config = dict(
    model='segmentation model',
    dataset='drawings of small networks of dots and links',
    train_examples=97500,
    pixel_unshuffle=2,
    block='basic',
    init='orthogonal',
    residual_init='none',
    eps=1e-08,
    steps=40000,
    batch_size=256,
)
Rows from block 2 of a small segmentation model, named by matrix and row number. Rows with one number belong to one channel. Each number is 128 + 32 x the weight over its row's rms, rounded and kept within 0 to 255. All counts start at 0. Numbers have three digits each.
After each channel's rows are labels from the 100 images, of 14848, where the channel reaches its highest value: "top examples" is what is common among them. Only what is clearly more common there than usual is listed. The data: drawings of small networks of dots and links.
# convs0: first 3x3 conv (model.mid.0.convs.0.weight, 288x288x3x3, each kernel summed), inputs 72-107
# convs1: second 3x3 conv (model.mid.0.convs.1.weight, 288x288x3x3, transposed, each kernel summed), outputs 72-107

convs0.90:095184111155138118132161155121115135134112099107129103110141056144136194087136168136133162111103103101135255
convs1.90:166161126182162089145145135165140151106137197140184140156135133107116138113112054176112093128141143089091172
top examples: laid out on a circle

convs0.235:139137098124134141168137103097086121143072112162102106143100026141087130053110124133102142150124149140125111
convs1.235:106118089190145149111107092106085184147091133074103152135077105089109128044116116134135148108105108189103140
top examples: laid out on a circle

convs0.190:148121132125134133126114151119124145117133126140122132109140136122138159070126187129140124137109131138121135
convs1.190:086148066132129155120145119091132081123127152122156116164134155114134082051138132127111070111073087093130094
top examples: loop

convs0.1:160130117145126143135104181189152140104101130126144106128148237123130136170164104126125096121124083105141147
convs1.1:114134107147124102152159165171143098104126163142173129162134104129116133113153104057131035129128110062130121
top examples: chain

convs0.51:099099144093132150106168139139128118138160141062112152114086098169133110131129128108102173086133131100111142
convs1.51:161134106167104135139102138110163164141138133137126145120147136156099072061117141142152162133122127089156087
top examples: laid out on a circle

convs0.149:125130063042107175139056124130113118139129159148124105137137146125150119144098098102139082096120149132126086
convs1.149:149098220023140105124104116130125142155127155139101155124094120146128146213140142194138176098164138185118105
top examples: nine dots

convs0.224:126140104148164137120133110154141126129044037073178117053123138191111147146153154124195136099139129132116173
convs1.224:113207108156154169146115119108144037119107104104154172060121157127144093077129128172102164115110089103165097
top examples: laid out on a circle; seven dots

convs0.61:106103132135093127124105078135166096124157101127133130079158095145151108136098161116156181067109087140138098
convs1.61:139134125146118080166120098116072120121159154121136126078093131158162130110141172147165127110118114179111100
top examples: loop; chain

convs0.187:099145129136196141167130103106117129125120141205119082119084139120109095122115101152128110154128161136125132
convs1.187:136138114156146118058138082065118163140114099049118164161093074190091134126186137126123117104099130145127131
top examples: grey dots

convs0.220:140097106137148125111116207120093201107056091079142147096104127140149135127132132123051129108158102141089131
convs1.220:084093161181166105114162160129060099114109126115125170077088132099164114075131082134211110135153160124066129
top examples: laid out on a circle

convs0.102:123102139128138146147127118125146130129130130106130120112163136143149066130141127139115121122035134138105135
convs1.102:132124130152128126129128176124120126141133133180125133128097125123144127129129135122139131139148126130138122
top examples: purple dots

convs0.118:151105118132193109167135132187126142135097061115150073086145155168154131123097163125175110092121146091153125
convs1.118:114151117166135113101127097051099076122154091130131146082116161162155063090133126164134176117119085117144122
top examples: laid out on a circle

convs0.178:140141133075088204118057141152107126131134154124147102115130216147052095216128065040128117140132116107115114
convs1.178:134128104148127076145158112125116143115139112132130126141139117131131143181133076028126065126137161110131141
top examples: five dots; loop

convs0.39:093126128105091171107061146108122122136107133136148131129138076147059115101144087114122094144122079103158084
convs1.39:135098056004097125152149146151147162133157054144090120101117149127161118087078102063113082138149098128118155
top examples: loop

convs0.9:108163099132140173090153149120050133037098107103074107128088150156055104111193075136162178153164141109106163
convs1.9:101139098108162094110096173113104083200102081115112191107131169092106130085144134047123082116098140164099084
top examples: six dots

convs0.77:159126112112129152143192124039104132138153125168115136112121141117122124114089083105118148079119188053117138
convs1.77:093136166094115121104128098070163122128123127159109119115132065160108112092126099053121023144096125120126081
top examples: laid out on a circle

convs0.191:103138113080110087132048147084132135130136140145137136143146193134163139215103139195117121085132077085122060
convs1.191:103151087129142092123116121096131128140135143129185158140146130148093109176128149105152022120125134165114086
top examples: square dots

convs0.108:130062154133030113000129130124115107118142160009133163135145112144169097131128137125100133121095129125166139
convs1.108:108121106111106116161093204127152140118097121143132142111158200106119125113077125110159141139140123136126076
top examples: chain

convs0.139:144099125136136160128124121140137127106153130126122138124171144130115084095159144109130127102060139145079110
convs1.139:125085111101162114130126170139132105131128129193117142138094138133120096167108131138128115154163128106141124
top examples: laid out on a circle

convs0.156:121092131134124141133123123126143132131129131092121131118165133144155059128134115132124127133035141137118144
convs1.156:143136129163124127133129170124108123143128132163120133134102113129153127126137132120127131133143133124128123
top examples: nine dots

convs0.131:115095141153176120166136177198142127146112085139109125156174099108231079108187129092153177095119128102128153
convs1.131:130127098022142124066098152059136098134102141088127136147144116096155086134112114112060084121113075067120080
top examples: square dots

convs0.279:112090176117066142000134138151126151144114196000146134123124129145209105131142125126134136121086130126163137
convs1.279:075102104093150114130121192122128114116106091128119140123137216091083138120080130130188111144124098139150080
top examples: white dots

convs0.165:137132125154139145156087179160175100105122043141072106085134190106161168139063092174120126109096148139148103
convs1.165:150086122053177103139144112119081118112114132110094112066126098112099153137141116112100022090066155119218112
top examples: square dots

convs0.203:126099144132152130094123154137123129115124115136092143136119113129110137129141130124097123131131111133146131
convs1.203:140118123124123119123148141139132132131111150118135132127124121139136133149134143138116142136137122135128144
top examples: square dots

convs0.25:140115126122191090133120100147114132121130054145120002144177148120128158152113126120120121132093112127115127
convs1.25:135134160146255124042164150143142141153118190150121153102091194155129150126176117166132159148130161161135140
top examples: loop

convs0.205:124110139127144148151125111129137118129128128109120105107152135135123067137143125137123122118037132134099123
convs1.205:121116119150140124140128180125119134138135132178130150133098134117132128122119143119148127143147122135130124
top examples: laid out on a circle; square dots

convs0.83:127128142124145121094121155123128128104126119130104135143113127115104125140132135123106132136122112131151130
convs1.83:133114117109127119134138154123125120129102146110121133108111115137132126149132135141115099113130129143124130
top examples: square dots

convs0.239:131069120113109135119101134132149140130133129066111157129173138134186066117132135127127132074040130126125132
convs1.239:161126141121151146051153141113136115132123144106121099136090084169196098151156136139075123096154139098144143
top examples: complete

convs0.176:106120150129124090128139133145112142115056118106014152106180150074117176154149156126063139129155060122126133
convs1.176:130125119085113096157141135114137165157178148155157124176120158124074143132143153139123151152128129186123127
top examples: five dots

convs0.3:127170130114147165133138178145120094101036194139163104099148125183084144090161139142110125084158183112057123
convs1.3:092053150185122140150109129137016094151144160117120135122119141103128103115151107113154111126124125155098158
top examples: laid out on a circle